A small class-conditioned image diffusion model, trained from scratch: 48-pixel images.
Rows from block 8 of a small class-conditioned image diffusion model, named by matrix and row number. Rows with one number belong to one neuron. Each number is 500 + 25 x the weight over its row's rms, rounded and kept within 0 to 999. All counts start at 0. Numbers have three digits each. After the name is the row's rms in percent of the matrix's.
After each neuron's rows are labels from the 100 images, of 14976 (inputs lightly noised), where the neuron reaches its highest value: "top examples" is what is common among them. Only what is clearly more common there than usual is listed. The data: dead-leaves pictures: piles of overlapping shapes.
# fc1: MLP up (model.blocks.8.mlp.fc1.weight, 384x192), inputs 0-95
# fc2: MLP down (model.blocks.8.mlp.fc2.weight, 192x384, transposed), outputs 0-95

fc1.271 068:509524566514516503515494508501518530509524485505512526516535525550448516492442525483511537473496489560480470499534535525515489485481521516504542499471487542475504527458487506479509530486524519472517558504487486506486490501510513472553467480507488541445516501509522484515479550491545483451
fc2.271 080:500498488507520494472550491485531507498472513507529505536503515467493513505445527506480503515480463481515520485463519432563464509505486555514484494524467442490510505511553460487508498504539522519536506477523529490498495524482507486515438510487506489461439513481488492484519432527488520498
top examples: warm; small pieces; vivid

fc1.29 117:481472515475512490494465465535476451499501539459508514494525510497509506543514511479450523500472450489506524547460515495489498483479527497482493497504507470533480491525459514474505488462483493540501481516524514491507475465520533490549468494510464487447485481566499507509521525539541478493
fc2.29 103:491496534495497500480507500467510564433462545446474499479508500490543458505505489522468488475493490483481480454518508524507503514476512531494474495486477476551504466515539488426439482521514450486458513483468524499510498505504493499464514471502479551504462504422471497518490544532490509505
top examples: cool

fc1.348 087:503526475525509494510503506494509478497501505511512524502515465564532457495534514536486516542519476508475491534469530485487525498516506492488451530564446488525504490499512474436513478494534480508538514520519515494522524518516495488485484545480484512524482568461485503552411499501477498487
fc2.348 099:473508519506447471488494503507506475537504499509434522449585486529552479536528513503491467503529500503507482507472507507503488486499512486534560488447488500496507524489502462488508498523528534510459490504480518523512479505504524504500508501480469514454526552490465503517526498498490510568
top examples: cool

fc1.207 110:490481523482523535519539537479462517499532501544466544525488492495462515543480530523501533527518504529507475484445509524483505504487504484462522489522473477475456517514515496506485439493532470498480512517506461529542497524489484502480524539506484478545512537528454472507513502488521480520
fc2.207 090:509543474482472484522500480489523563462454472433551506514502523497454482474446533478507498492509504514505513499504529553489502503485504527476427520482499479533491513529537503486440500517492477522527517502527541545465503503495467518487505465500519516505504508488555474467522501486492530486
top examples: grey

fc1.50 076:510489502506488514512540496516477503503503479516493555463514536500498488498520530510504514501531505481466479524504512496487524510496514478483522503447489485531487507513485460523535487476443484523443479512502543502450441517528519477480530474499484497463481517506538538475483518479507472485
fc2.50 063:511527468497489495503509490467497490424527505513505496454551480460501528529522516494486490520478489518480497483513500505471486482500494493509504513410483524563507475517528516498491494493517515499563487536496538543465539476497498480506491499507525480513548463541492515486484491539472496544
top examples: vivid

fc1.63 117:486512494495480484516477482512505508501525501485498531501560504458543513503460496536523492531498475501557502555504525488496497491525501516491446510487436495484496477508508479486493486503534527515521523526534500466519494494502521518503486527402495493478551528492503482519461494499530502528
fc2.63 126:493485532479522493506497502503497508514494506480522480503514501511474495505452495513495455501494513492513504478502494503509500511508495496500448499492445506499509441494520490495546492497506523502491502488533495490501508501493510509489511516418501496527428530510499504498488505502495504400
top examples: cool

fc1.313 139:489546487520472526523474503488472502502511475559484487533521498497472521455501486527500474487513484498500500453524483534521497519513508503550508521555499506571517504525502481481489515497514474461529492558494521519496467482474518487485484527527551518447506497507426508522514498492512473554
fc2.313 123:518547530530489540483485514514524510485506523455521496476482483509496521442505504476525463506486506521512504468486467505501511530481476506461468448514540512489494479483487507509487502486526516499508497483512435501501474452470455490489522505510445520498493500477522508496481528500528516479
top examples: grey

fc1.328 103:500456515523507491502485500497519521506471446478512520528500473491519494543443481444489567510472500522491542494538514498539495523484471499503476504573488475526491529506572520505439517516492490489479487474514477484576525529484417526537492532534502501528511514494484499515511486513520481523
fc2.328 099:496493445486484494512479483480523537453492488439485473513478485477470483514476504535496454471509510492507510481467504505502500506490495509485521494502535510538500484505556530477465496494507466488487499509495541497469502515525466490493473489485520509405507467447523466494529506489487530444
top examples: grey; pastel

fc1.260 109:484512517500545479527501484508518539504521517515465461512460456593463506491526489524500538502507498502534503518510525461502497506502514514503553489526582494501488494497543492508392493516531505502487528510536528493545483496511503497517495512525493495507455467493484512489556485514513476449
fc2.260 128:495504501498614510494517484507516523528513516443601530489492501464497501504501500480500469493501504518505511529519502480502494502490487495472503489527505500529495443508492490502578496519515492512494493509548507492484507503518500510513508439609486488554508517520470504481514513497486509530
top examples: earthy; shaded

fc1.225 088:510513540484463491514486487480516508497500495482482533478504495507485492508436453526492478527491520525516456484460543466493508475464511501522506549494531516495505527503506488475469495493558520470532515516459520487483500443493522484453479507511491519523501493493502497570521516455500507516
fc2.225 102:462514491495508454490498501499524528514545487514495453535485521492493474471500450537511515475484494485502444486463472482495484487528488520448487479508504510507518486486481481423501480490502503462500491525505472463554502493493469473450490501511512511500510488471460504518514467536491474494
top examples: warm

fc1.255 082:518476489514495521504501515480524506504493511558514532465434478482482472515480507490508560531491499497482494471482495468511540522484492509513492513490470474470467516503512484533509486529495526463465471535389501518514491560560469500492517502459513485470489519489518515503506480501529466458
fc2.255 098:511496440512563463483520509504483475465527528517513488495516509466514480493484509480483530572500515501474516510568515505510490499486500505520491451510512515453484535516510529486552497505512542499515505512538516486476515495477527472507491444447522500479544486500521501513521499476502473539
top examples: warm

fc1.253 099:523520519530579515491527512507468455498490478500523488529500481501510478525480519503483513471516498516498454506522541519486489509510514491490487508499504470547514500506536481479476473502466518522500495505468537536450490496465485493484491523477524494469455483447525466521503495521493482524
fc2.253 085:486512511508535495510546488465495452469523453462493521531528507487476501461492510512529512534518488435510477502498561500508499445484494495462486507524479486556515537508515476510465504482497523479491489502506523496503499514520514527497472469484519470500464475481500480526496474466503493464
top examples: grey

fc1.46 071:488516517554490467543488484498469536496510505468469544529549495492466448479449494522501513513530488495516505476488487510513521528488507513554411530483449496521500489507432485476479514492519543487501497561539524536522492482461493477473530504519532518497519468525482518525496473505502488469
fc2.46 086:499478502518518513495459494528476545550489515581532501483518557526491505528470482518505484459478476508486517484470487548515475488505482494512517471467493519532508548503448513516509498511507529497501518502434478522521497494525476460511480441492494487425513513493490494503463506523504505506
top examples: large pieces

fc1.153 080:491466473527457506514510491499490511496514492496488504482528498480567474483503506508510480521502502501490514497491512453493516479510496522519476503539464526497513440495498508550441497529525453520515467524512486508528508518551488497453521451497478518489499502509448567491523504497496458525
fc2.153 069:490491497509550479485463511515507515518486531547446491506466502404565517511452503554503500549485531491509513468520504522491484494507513525551491489523545500461519550500478520525562517493498523507499510528526504489517516481481530492487505449434522500451496471530496477463516503499491495579
top examples: large pieces; vivid

fc1.3 078:496486471502515520489493471523502507500490463526488440482514504584500528497451472492533497528493508509533496456491516500484504486512507494465453542486514504499487497512472508517412501520486512492486499471561501477506484486516498496493509432476481495496498495505517485507547492498495507507
fc2.3 078:502531472498479497520510510511517488492513484499525522513453522401467480465484515472490521522499505492505491518481508520495499495482501501524520504502445470520496587507486494567594509526493477503483475473530482521496530487525487501524489491527472485519562508484514515495542495481489503570
top examples: dark

fc1.144 090:496509472501521502536497482477489500513491498473543424493450503490511493444429485539516476525518497499514495522436513493498512485512498483492452511536480497513481400503463500456461496477471454512512510516523494522504459509510490477503483533513482494521443490492467526505509485473495478499
fc2.144 103:516501518506523492502530483510492504494480509555547512502493520495441527462457498458487511487509500526502513551479487496489528506496507520493479497561570469475515531512386475502505509495492499517533490460480462495490508510523513508513519544499491478603496494586509451493506489496509515500
top examples: large pieces; grey

fc1.166 077:505497536503501490473507511498487546507495484469495497557461525507531497543472528507506492503469479480496502481476506538517490503483500505486504492524472473498487569487453483557471498488485458517548497513533478462477478495517497512522518481469511529444509556515504490535528478490513523521
fc2.166 092:496514493523548531488544507507493519517507513522504510508530486499524506533470501490496440570502518502511535474535487489509517502477505506562523486473524518430521482502515490506539478498494483527543513461580484517489483492476538528478510525460490513501464531541492509497490500498484498491
top examples: large pieces; warm; pastel

fc1.223 080:464485542496479500507493502476499503494505480536514558482492487476472505480447527542512481478495538511482482462501506502483506487515506535489419449467473531517498494503518513453477485498522507484519545505476476488523482517478510505511503511517470501549521514538447486472504495508539477473
fc2.223 073:523533456458497480510526505551514531539503509468516546515484466524493476529482485497462501519513512494514468475510504518519498507479504479542426490538447466474523475480523501516488487495519496484488525544483490482505508523519524514533486464558498504509509459462501509485482503453506515470
top examples: dark

fc1.262 098:501499566497518503544487490528493496495510460499506476529505455459473502495519466513523415537502483487523486463479528501481529487518479526505489503515492499475528486512511531513460533487511472512487506483520500491481488447495516524474498519521535510518484518524485503515482488465529524481
fc2.262 087:501461444490454559500497475517514529501511508479519551484481492493507516509529490509543486498509465531492518500516530495477530500501549500459472486489476504536478540492531532503428485481537497514474519522531525465510463499534487485466498502509522530471532532495490466484501510503504504524
top examples: large pieces; vivid; textured

fc1.123 096:494531517516478511481536540475494487501508469501542528506471543442526480508507506558504491491444501491454476519456526539444509494505518484470467541528554549503477494478484447499496485527531482515497471517500499481515472509517520477479506537522545511547497509520466484515511514485475470523
fc2.123 087:510504474509471493516484462490498456516450530521478469500493530550537486514545534482483554555499505496503470502521495562465483525517505524517521452520505466512486551510469481507531499553491497501467440517513493473506508536469475502465507508532476485508504525506531499511521501503504472507
top examples: cool

fc1.76 073:515530494473499481471550505507525507499478527532537531472493483526476547476441508530525498500515499486500531479495450481500562482514510517472501481499486503473489516494494476527472536501503527472497536499480510506482498480512547459469532464502465509481505468513544478487503466483492514518
fc2.76 086:506537508472434507511520436481548504480469482457489506507516489496478467499480489462489522517468461518501526457511474511466539473481537470503476548500503493509493533494480469486496469520526479488522515503510488492529525462521470527436481509504509492498518459480503491493497470568500411510
top examples: warm

fc1.44 093:483476511488483539502500503502490506498493502510559509506409492610506476494535485499515520509498493491514498499504503509491489491523507498481478488529463509497495525510525487453463474507499484488499508553538495484534492504515492499483494552531485505529488526483466480518394514500509467473
fc2.44 111:500497526491587500498506495493503531478520503503556526510451487490523497523508515487501485515490514499500491523491496506503511498512494497496538492555557505510499476498511497363501500497512513509495510509565510474501489491489508512517500461504500500437484518499486510500474514499502485474
top examples: pastel

fc1.42 096:474469522483525499506483499500511488500522504511486496508537515456436496493535507516528507484487476501515501524504494499485512520497506532505508516488595488485474473494522502498451511515522533486467511497530514465511485522488523523495502459484495490441548480525510486505605479493529493513
fc2.42 090:510525497480540527481512488490517445502504483550549503495440523514530522507607529496490507486514483506498493511486498519494489515490501504484439498538455505513490505507507500625544497491526485503471498504490512462502471506476502494503510478498511502492500502496513520503547512464485507476
top examples: dark; textured

fc1.65 075:500527521501454483512488504463519498503527523461481515476507552536457524490551513532539514473484451522515529540545479515493534518459497513473515501499518500483490498507485492478509499448538451480502501478439491487509470526509526498515489464479476485524496482525504500545478498492540538502
fc2.65 078:519544453485485476481442520479487515371513491473497531543503474519508480514521503483458479465512500500490495489510513491508504492527490483505479485508469467501527468508536509518450508501530497501496498484462463480468462496486519503509482529497466494512484459482502521529476469512487492530
top examples: shaded; vivid; large pieces

fc1.315 155:484478519488501526545498491454502498499542469487489477432511521503512499538502500577511509507515525497544498534484502441511496471462484491511495485485481507538509490479470497490503510513504494515497534531506514501557482502515552486532537493510509455495509495573514543501503486433528494484
fc2.315 130:495508494507509493498500514548493491478505445447478538454486503492533466505475515565533525503509500496530500467519513527497508502464495484490509515466466510512491466484532498428483514492523499504479476488479491493559492483488534488474466450519499531490508471426506534495530474444479463483
top examples: grey

fc1.242 082:487501515491504502477493500494494518502532491492467514520470496495453499494541523502522546494495486519523478517487515519477502515485511508506486518514545489496478500496524478449456498499529515498460494534564514508518488526520500484514519480502489505508505432501503521510599481517524449504
fc2.242 093:504519538496517448489488520498506475464471503483495457503531502513477554532545497482464449487483512508512517472534494481503496528483500462531471507549433530528504484499492508555468485503501494504448500472498498502506481497462517490474511456424479494562488562512493503487562515488492497428
top examples: earthy; textured; large pieces

fc1.136 075:477478515497500466507502475526482546494499484485481516514446516526481510544506483542524494553528484482544504502462486459516500513542498540467509503492507467540508481525504497499420470444488453512482496505527478507495523495464515524475505518574490480552516512505481488533526484445543543496
fc2.136 092:480476496527488507493492495513491505643514516484492462500530473443544474525506496491505486526498546493501468478486497458509489500520486529492474456495480497528494475484516520514523519504504495476496477563509504456527530497468550484493503509472478491497470489556496504509533473502491471546
top examples: large pieces; grey; earthy

fc1.261 091:476522540518534511446499515504462524504536496464459577488533515514521549542489502518519483486509509517501498512503490541499468517467475521510477517441474512472499469498491492481506487511526532485522526506569525512467504474440506512502467516513515467522500511525496504501504510481477521512
fc2.261 083:494450512523549459525515505510495470475507482460491551505558535456518496524485498492479517506507519496496531540567497468528501513508516489513523496487524503453499517504487480551502497484502522488503499516511497510509480505495516485498501475498465474501467496506472502487487480503507483565
top examples: shaded; pastel

fc1.5 104:447496515530511514496501518512521492498471499527502488512497531502486490466502525505519476477513500546506458496487431517480480494531529443502512490487518517500502480478497506502502553492508491503498539491501461499511512491496475503478458514514498518518511498522507515471508445418530501489
fc2.5 124:532509499496490488495495494499529502498520478501506502506506502486506492502499545534494515502494513454496451481500416489484491491494479574507502523511516493509483467524492535510516451467464501502480540500496538501476490478506552501481491502497512492538500491497475505500485545562506474511
top examples: vivid

fc1.329 084:497552480522519526483516510526486501494495484484523460508469501480445502473469479499513502469513505473499476471478537549489498507505507544507503495504485529500504507497463528626500479499495456513493527507593479470525513475498499553517518506520534486482477541550492484491543516505489467478
fc2.329 086:477438538468505458475439489497486528564522490478513515462488533501526474515455523490484487515513462500495535507513494534507483498482524472494560501483518513496494552491517463463551502491521503499483475487525534511507492532522460469530502495505488510478513522513508501517479496522497501519
top examples: warm; vivid

fc1.296 078:498462470473506500510481515497483501496495504562512417484461530506531517485519505530516460464510450524528529493507464499505470478549518518488523478499456494496503543504519463516509489515500508480459514495506463529521521521520529497447534519483482482519536497515502459491524490487504492515
fc2.296 081:515481554526499507504501503496511522502482490518501550477460491431468538546529501497531540576489508499449496529505498508524463483515491522534558481492458516473525519510489514468492495533476502488522519500523486545527450483488528514516481535456459525475464489517472512513490527485480484514
top examples: textured; vivid

fc1.368 081:490497538467448497501507511469522418500485515473491481487516516492475496503494496477537502465497481522479509471532513543476521541468489529489494534459502497492480525520482506488475521453527518499491516542495512504515547468479481514501510481518473491496487522507471522538487490492520521529
fc2.368 076:504493521486457492509508539511546483495515450548533531528506514523546489512521497512494509484500522505479516505491507470456510512497477451469536491504469498499482505498502487541441498475482512526492480511523449533499548487492495470502519445569512429506503529513498490458497501515501469488
top examples: pastel

fc1.179 086:498523495490485509557497507529495514496549516506491487487476486493567458565494474499511492495519514499514507497498475488523498479505489515520476503531472546455532550534501508545487505507534499478521489543600499515528467487540490473495471537481517519485482518480503532500508515532504507526
fc2.179 075:479459525541523504491496500568477494527511515540513510467475487486442504466485503526528497516516516494485506527484513473518481476506519508525472480485515487474502515503471465450502493497505484493512471555545473526508461520503517494507503440537520537478544545512494474499496486498525518494
top examples: cool

fc1.18 093:476528502481532473455520494530509503503552490475471536476588496488535498506513496498497490568491494499494474477459517547516516507485508529486528466551519513464486483519518482514499506486529456492521510488455535462521503512529507481531468519526470524469498578490455506478500488488515429524
fc2.18 074:509506515512568491518468516506492517441512509519527513468512540411479512524519502476503492497488511486466491522525517475503495502490505513509540468549556500465501531494501494515516510496516499499485514524539495478528483479484499484493489436427490485434482521510486511495516484515502464492
top examples: large pieces; vivid

fc1.104 091:511497484512529492451463509534491478504489477480540428552472506515485493529504489467511522481507467492484526493504527509516486539486500522482517525521472464470511460514467531543492460475477481539517492523488498448466500497508471514488513569507488502412505515550550471526489479499481472521
fc2.104 094:495482466500481500491526494502505513546522494499513415495470488480520410449512494464501524513525501509499493505452492463483504501505496498476517500478542483474488522507488489512558505516508487499510511496602517508503530531461510505503507502534476513510585456460526491546523487479502516515
top examples: pastel

fc1.106 063:514518468549503445524502507540492475494497492523491476482460507519467508502491507510502491524541499461506512474530492450484529475557485489448490487488474509485523481529479510520459464445530486500519524479515508531486492502533501477462515496506517490530494510476509479521524484536518525489
fc2.106 078:518490501515504526464475447500454499579508528475508489495513510494514484489521499560483510502522477548527479442518476494463505473528530481555483504450496468486504514463522509489505514489516494472500499530507522542514478496495506549474501488533464530554485512483467465575524497538479504519
top examples: large pieces; earthy

fc1.131 089:505503508492494497484499471489515536502504489521477497519492506513510515507469499507504553493506473526525523505529519468502489533511513521505545503519557452450481488515494496515406494522478511507460522495460495513521501487536538513521519488455453505511495490475500508500565476477504498514
fc2.131 087:500461498517521473516482494501498600538480517490530543496451516473512487495514504527493513505489516495490506499506501535489502514491504499523520487493569512463503494499498505441451512498501517498497498534535521508496474483504491496485509465452539498452545487495508512515501493471513500522
top examples: earthy; large pieces

fc1.268 082:512491495447501507474476512495511488508499521477489497483408534503433523487481524468481535490506485504488510473515476534513488542514516506493491527441497503519502493488473515521503506514502534459468524531557492537529466502453475508474525559480477496509513438531452486502507470509506441425
fc2.268 084:497486481497444491480527502506499523442522510506477455478524474417514462524438500493472520509515489512491503512502514482495500488496502504517523480442438499513488480502523508507584489516505508498544486486523516532477507514514496502509498499453489516502521471479488476512473503494497534530
top examples: vivid

fc1.111 079:473517523511523532498493506483491457501490529484489500492502495477491469538519501537526435499471467497495512493521503497459499453487509515499474505567533489487507451529521535484500499453577544448514555474469470481525496459503508479499551562520481582519491511487504478563524491499523447490
fc2.111 089:515452491522473498474482481461453483484505504500522544517514497512514490479528500496513477518513488491491507479547478489473455493536503497460483547522513558503487487452514549495488533486487481473480535510477535482495523456523515482507557460512508580521510505480500499516494531504483539495
top examples: grey

fc1.362 083:469499523529458513573515466498461491484543473468500507503509497515539468526505508513501494495500513499492515510512501532508489492500505515498468501530468482468500445488491494454489516504497456496476530512562485509540494473504518487502516522445506540509527436490454527537507504519520464499
fc2.362 093:511467428494545498466543513494500463468516508474485414523463524479491485485463498510500523477502491484507532507558485485504482487491483496497393499505437497523486510507516523526502512523537522509526498500529507492469545506514502478493491486495530520569493393488518479487497505500485496503
top examples: vivid

fc1.234 086:508506457526504508509521511487506497503490457502529485582488486462491492486516515530535459488515511517518482517507498439498506505530518475503496571544485458516496465485544535502436488529520496511526470512522466535505508474495499475482499486457548515521496489520520501513498501502460482486
fc2.234 087:502494525474465490464467494527506507474478538508468542453475525506515507493497485489458479467479475517475500555527503474508496501452509496434500477492512550518462462510539526461458489526485449513510469493519526467477536506519524489473495466473497468515492470530500521487538513498497529498
top examples: textured; large pieces; pastel

fc1.287 112:496559533487477527522414494494507484504544467514496486556515515508481500438502534516503487482453483500495501517543503544510485485482459489507509478508466509532509499482487461516507522521540503502522519469511491504479437522490550470523466515529489553472513495480435509496509495511510509520
fc2.287 106:520506486527541548468489490471550490486485491509542501474502487514500475457512525516534498502514480511511480539480495493530527494542552526521493501496508514564472507506496467477501499517470491528482510509485494513466442524511490513503498513504518520500517488495498495452497497456522532474
top examples: vivid

fc1.246 093:485464479433476499505493508498476485499521505520507541495519487469522505453500492449558509537468478489538547498505422503554496489483504538524486448504516520507512493498503510493470510512482508512466447515506471504525476527500529487487496502477488458473548502504522523472488515520459511473
fc2.246 102:516532485489505494527515485504493506517473478526499510512470487499474505517520513550450476505532517538472513505474449481551525513498502462520521542482500467511555516488528512508493504522507495522514416517503516477485496529499459527478509537516423461503493506471487517455485480434487539485
top examples: cool

fc1.141 100:521481437515498495453519558513481480496485507526481496448506456488486487487501492506512547503493506500538498536489497487499495464513465481490489480494515476485491504449469508513493519466437491541500486507491472505467472508520479549483509496455430503450513515494478512486517546484497488495
fc2.141 102:472500523498520504520488443494529489489500470509501469519493445505502488492503504470491508509503531502455474498471477539497511489513503516500477460508501477506511500529490480456496418530480501491494464522471497534500514510491516497517501532456504512465502500513529498513510458488511493492
top examples: textured

fc1.17 091:505490529493474501479487495511499534506496498496453486499541491544526535497403520510517434517485499518510523516508493512485510511504496513489522516469487509458500504492472512490451519501470487516488500483511493509490519508479494519520513432495498498486516504520489508518407500512506536504
fc2.17 084:506502468546505497483518505505496556515491497490505515506461510410577525502446473488511560473524506515489492514517494483489507510496497501524533500474588505502495546516455523466503514505507479499522497496483493490508495486516508477494491489579499504509533465517494521505492485507506502582
top examples: cool

fc1.52 115:512482470521492519491513560464574463499469511481498483488491463526454493511497517521499461472497463484466458461474511458514520552542475514442520512492481457465470499494449543521532501492536496485524479498495464544498483532476472476473481499488485517494506515480510520491521475526498505492
fc2.52 106:485494519476509491514535436456527468533515466517504483523450453500566479504519537470551498507493460537492448519484519477515477545508552484513539533505511534459490442510517500497499519489496499502495482488496486510509481504493505485527471482482515497509508449473476458484512500495521417494
top examples: vivid

fc1.97 082:500493515491533506491468484510493520498500471545480469495490538499471507512419453525489479483480499451513545482572496490476513525504522490473527483484515516501496489489483515527496495476505510511517473505519500484540510506550514446516542516523492538500540544562495517471496470491521506500
fc2.97 081:483449509455490475503492514507507518485522499534512526534478523511564514518418467503522555540510499535478552498483498488470512534488473540488463514491525486492495511491513495557485497498486461519479436508534519509432495509477493548521542514527518484500482525525515481476470505503553563484
top examples: vivid

fc1.79 092:499495521480475540512458475525498457502488479494621522492551513376511516487434497502531495557511507488523494492475515501501522482521486509512516522481489490532521518502469517525586518500503511497519502491522498477485485502458499506461502456504502485494550479525505485523578497488491506504
fc2.79 083:492514504524495524490504496494490471520495490458386483497488467591461481494406490505518454439506507506501513511481503484505506487516502511498519508488537493482504509496509495427604495486480495500517502513509506485491503521523516519525510551512497529455456492508502484501483500497501523515
top examples: warm; vivid

fc1.169 102:495487529498487540512485494497501481500474506526497473488434473525511499477504507530517519503479529494498472517478495477504517485511512495512504503525485506469494441501496520522464499527503509494474484496515476487500503518500535518501508463477506515538549425476499489525493488497515473593
fc2.169 097:488513484492568506509513498502501545519501496554561536486432483583538499514485511538504546519495482492494477492493502531506498513513493505498539504490511503512507461505482498518384514501521501504468499516519510516514490491497504493499500453530511499475556482503472475524464491502498477487
top examples: pastel

fc1.102 077:525511557503516524503521518515513497491465520508492430519495491494547497518494478506497486502496518520511519466515511495522482513508504531503492512554504522489527489519550475475491494523482468493491518425445495461525521505441526508516511477536535488510430500503543469482506496509504497530
fc2.102 085:509475489539471491523480498499481505541455502465517543506484507549460415496483516479496506454470499517484496563539483482500483512482511532463518498586507517493483486509479501550482526490477508512528518453497494526470475505518487494487508495523493505530513540497504498498508506500506517463
top examples: large pieces; warm

fc1.213 076:480521503532489475490484504528510534498488466498520508514495493546466521510431487511515518502479536505504521481578494499523514516478453517495553492468526509484523504462510504492474545471505522519483513474510491505450513523502459495460507460529491510487521495530476485448467454512494478514
fc2.213 100:530495492494502499494510534509496486506542518499484509500524484490500493549487490501511509516533536525483502462523502483532530446511556531500476504515491494503504486553535478484486511448457504526487569488498515507490476550497520516499501506526515506488492483507488503493468533504521523531
top examples: warm; vivid

fc1.43 083:503466522485456516493515493496525442498478505527481454492478485502538501466501526523476520541481525489485497495572512457493504504505519489472529510484458520480514487487547490518492493507484533490441489512465539544540485521481470493501508479508508503495509501495473505511466509518522499465
fc2.43 078:507511475498527545530481513502502463530488477525508525493525539491461532534498502493498488515489489507500517481547508479507478519481517469519478511515490494504502467501504512538509513476526529510512511499477505510519487495486517485497510489441494501499474519487487501506584488502497475435
top examples: textured; large pieces; vivid

fc1.323 084:494496488518549536488484471486526493495551509533444457535497504475521466493521555497476506498527487447532469476537511492482486494496510516434462530506483481480540472530485531493529481510492474524477510519475485506523515461515541496458439513497532544503530502481491503527518511520528522517
fc2.323 092:497506477477515473485487501454516534481534450508554519487538509493494500456529536482541463489460489557489523521479501493474526493503539499502467470487462482523536498485505484487509475473524504506536535505456525497439476460517496511501424475506510475508478495530494482487464470483490543504
top examples: cool; shaded

fc1.98 100:495522485507500495469510518509523520497485476516490479487489461486451510502505493534513483517505501507493503509494516456477524531530489485473492527432467500520503450520529488503461493509487535491454470510558497556527533520423497480480512481489527497532477450492511529489490488497485478486
fc2.98 084:502477531501508535517501476499514513498510507520520445506485482454508476467522513482512456499512517518496512483507474485496510480504496513477511503518458492515508520502517492451518491491501501512481506498494503507512492504484485536489506470456493506433522566528500474492478502520491506498
top examples: large pieces; shaded; textured; pastel

fc1.311 086:479528505521514505429511512506511493496546478525522500494549478422489455554511492520502493511506453521502478517437521481481541466505493476560504500503553472526476481491504520504420486507522501563536472528540477527500460504491529506479492530484453500481527526520495511547504493482505488439
fc2.311 084:494557510519546529487545488495505526484482502447481465490488476494539557521481498443500479534482476497489507496506510500505504492521500496505469495495516491572491477518485515457438495505519456503526519532501489473499481484461519511537496546490493492500479542522485522543505499511492444453
top examples: textured; large pieces

fc1.340 084:513458498516540542517513520490493532497513517560545498505563463498483521510496493520491497485508512497511511534516512467480493488508500470521507479549533517471500453499530538484516481521467491535513495531567504464498496486499507528508463469513516506484495506503503514506502511531490519466
fc2.340 070:504488496527541518504496537510488539477490520504466489506511546442503498500497484462492464495502514479492504511507511451481477501463478491520533475526491505511493506504478490504518508491486513513470534505576519497496521481488475486462511487452482492469492503494490478491467487508496511504
top examples: warm; vivid

fc1.377 095:472506458512535433516517445491491487507516506495480522523491525498479480485530508517498503494496489480530491523489509507485500499517506484481503539499521499480507488491467506486542536508510476497516493511498520518478475501512483473495509552481515559484487526472459505528535435527495507501
fc2.377 086:496515497498498469508488486506519459468524509497503486528525475476475507503525493528505503497547514498515498486494510496496504487553516504495521532492476500519484488490516504468479534498476475464503517515483494522466503498491516477507436442466505497468525503495474507495510435483506506511
top examples: grey

fc1.241 083:501467516478521485474546526478500483502479479515508529535493477502488549525485508507525483532441488524508497469458491503498481503507472510498497515519506522497491494504494460497507499523474534474507483525527502601508535493578480485495468507483521502497507503508481515515506518507462527478
fc2.241 102:506527482526484516548478513511483485469493479480496497538474496519523382490507510497497496517458523496489477547526507504503518500513476496502543499504503507530505500505495510520505508481490478505495502513498509600499505501389490484530506510511494500491508538492485503472517503497513503501
top examples: vivid; small pieces